Weights of a small contrastive audio-text model: text encoder width 192, 16.2 epochs.
Rows from block 18 of the audio encoder of a small contrastive audio-text model, named by matrix and row number. Each number is 500 + 25 x the weight over its row's rms, rounded and kept within 0 to 999. All counts start at 0. Numbers have three digits each.
After each channel's rows are labels from the 100 clips, of 14976, where the channel reaches its highest value: "peak on" is the class under the peak; "responds to" is what is common among them. Only what is clearly more common there than usual is listed. The data: synthesised sound scenes: up to three everyday sounds over a background. In brackets: how many of the 100.
# conv1: bottleneck pointwise conv (encoder.blocks.19.conv1.weight, 64x256x1x1), inputs 128-255

conv1.22:487492522474501492484464525475541499466470503482488505501494465445516487502483549515534481481501544530515528522524549501522523493517484520515478519523482501500522513475520475468522519455490476496498491469513473520470489473529503522511501456502495478483482491513498546492518470472523495535507532517477489515552512491542509502514494463511470485531505503495446522531462475469444486481486
peak on: zipper (75)
responds to: zipper (75); first sound: zipper (34)

conv1.26:529486528495543516488481496503538487505472498540558499524472460485472546503511524482500470514508550526503489547498506512498501498493511476548500469463553494511610495513513479468513499464502512497544528522499522513489521515464488543499499501547521491470462502475502491463486524507537473489508448445500487497485521482509541457528528530464489480495518581526456479511506541475478495489524
peak on: phone ringing (26)
responds to: phone ringing (30); crying baby (29)

conv1.63:500487495501471475486470456475483513459491484479469546484549500507488480511462492534518496559464536522477515508522511526417487487472503487498457511491477483467490482501491488494476502529509489499503489494484499500519485524462484476544489499457453508480485497511490494546503534464517469509523533501470451538501513509506470504497502490514503508502501501526525542483455467506476494487491
peak on: water drop (34)
responds to: water drop (48); first sound: water drop (35); clock ticking (31)

conv1.9:537512537499478499504500477513558516527474551516491510517485552502519508503484467524527527523564512525462568529520490496497512528514515508501494545534466506496435516468519450510474560483523487521447469513502490496502505475485477481500505494488515512509492515543504503497532508465542515528508496514458466518492496496500485571493511491517473495519514509524486489511545475532511483488523
peak on: explosion (32)
responds to: explosion (33)

conv1.29:541497482484513517475491510534511467510496517521521519499470463508503498445521494497529470486483540473501549490507478495515479526547502527519469478493489502483487474491441504539532515497468532510494483504460499474492510475462523501468527516507506487522470492489498554487472486498489503497544495540478484506530507518515530559485518529440477534446486495497512515456485482481532489468465
peak on: zipper (41)
responds to: zipper (44)

conv1.46:502476493487523468516484517486500491521486526463477512488476524466483505499506519458502539513491488536530485425496504489432496472494461500484463498497526506517484494493536474471453580500515477496503491474514464528511520489493521503476510543488461464518502510504572477529486490540527495515473492490469465522529492496480500506489513475488524510503515504454515551489444478482480499491506
peak on: fly buzzing (45); church bell (34)
responds to: fly buzzing (47); church bell (39)

conv1.42:448445513494480510466519471462489532497502518474504498505521502513457512483481516498458492534483509511485489486505540514487529496501512482506445481501542497551496469497510478482466559527495415503505517493552531526490566484476499515529489499493462487473547544516493494492505472514526475508514498486491487530487494447525509519488502513491527515527484505561533463472509501486447506485510
peak on: howling (51)
responds to: howling (52); first sound: howling (28)

conv1.62:482447531514506474497510508494490510510491521480453502535479483507512505541488510465557477501467455495544519422492516498489513515531510534497486493507521446481526506503499481467497503512498485485475521550502489523559496492510466551522510545563538511460480502494512524535531483499506500478484474479513486503476524468499474496524545503513485500517499478570494435470503528508501481497474
peak on: melody (30)
responds to: melody (36)

conv1.27:431483517523551478463523513502498530490481501497487522501500502501510508451448517471480511537527513479511526557461537486468541521521529507510419522509483478500501514502509480510501531503480482464474480518494475490492512492507486517491523501476440497467524516525496491503490497515512461502519493509491504518443456473516497532508479496507499482517468478549519525548497521505478509505493
peak on: coin spinning (31)
responds to: coin spinning (32); clipping (28); text has "clipped" (28)

conv1.34:456568505523443462499495470499512506521528528506525478521510513496479507522541530470559484509523464517483507531483519470479528453546506474451501477477483525534491494512503504506585467536511472480500487491509479504535515483480515502476465483496533496507499505500518522509490533487528510467504483524501477479449552523521480488520502513527508512495529520475471530490519504525507498439499
peak on: doorbell (65)
responds to: background: none (71); doorbell (65); first sound: doorbell (53); beeping (25)

conv1.1:479486478484519457487508495483500490519493500514520476495494494477507476476493490502466493510527506526506528534480529469485521483507534485518452556498476481509483483507592500460482506533487477512486508522509536496550553475431486529501462496485480502454493504508477514486506482537469471507485482514479509511451497492532551520492504508456569490512487459455553514486473489521510504529512
peak on: mooing (31)
responds to: mooing (35)

conv1.30:498518487482501484497457483480491468526520505477437493447485457511484525498507572520546473486518480495512546497500473477540489506495474550483497524500535476489505479545552501457491480491487462473510533502524481517506542483514505479508555506489555476533512498464505493513512456476517477531505505522466503497482487523456496518498511515526544499506498515437493478510549500510519523515521
peak on: melody (27)
responds to: melody (29)

conv1.32:529500486502510483473499490492481498523506486465514510496467516505491469507530473529516495488443514508508535511522525519562482459499494499518475511539500510508549517505533465508460523509528541522537506525476502503487493524473506495490525564508548475532487537504527475491481495502478512474457501506484503499508559502489494510486538484506492527513540478538514504470525548528550495485513
peak on: mooing (33)
responds to: mooing (34)

conv1.0:464540534508530510483484530509469482502487471523581467481486539529468532476501504494492531457453562488509509507482489531469482495462523453525500492512459479494501488513528531506551504463528497499496496461432508455490492523500546484511484510496481504506502533473539529484550516484484497471462491502484481530484504508489480495483530531494480525510506511497493499483480489440463472473506
peak on: mooing (32)
responds to: muffled (low-pass) (49); mooing (37)

conv1.35:532448527498508494485482496508483483473472488498477468527496518491506465548484512495520499458510484542491545473538522489470497506536492521480432521510499479536493523481515513463497483482544508484498494481504497522535517483521488535510451551479512475484493525519514478501497493482459476496508512449548560492538524493504493526476494509491461508552515470507477447448471509442494468469456
peak on: mooing (37)
responds to: mooing (39)

conv1.40:549488451476475528482480472467541500475522527501470520464508449510463456473499519489549484513491516502524531501482468491530520511509495515522463464524525506529478529503518512491519506498487481468512492508508538484543605492491538522478564487518451511538503498479486511462477489488479465505516529505516500487498458509495536519489476550507495512513521495450456515533496499480499524519480
peak on: frog croaking (39)
responds to: frog croaking (49); first sound: frog croaking (25)

conv1.38:531490511494498509497490508514548514512461515515497503499503498496574494522483531509462505507531514510532519539498486502501487482523524499502468550526486494503467518486500524492524450511493512506489455518503503470515444509533487535514486464487494468502507463529450530478495528506506502478563494534480510529486471480491513467490515483517542503475486540501483502499451480477476523550493
peak on: laser zap (46); siren (29)
responds to: laser zap (63); number of sounds: 3 (61); siren (36); first sound: laser zap (31)

conv1.51:504501515474459539487537472501505496531469486483501541499515485486459496492485542543494511531518518515530485478545452496496530513501476508475491458503538557516502497487498511516499450538525493507500476496520521509457601490478523515506570478537486500500541533510550499469530488541476488461493507467511509507497462521522488517487462544506522517504519521454534565488487506498475527540496
peak on: coin spinning (32)
responds to: coin spinning (36)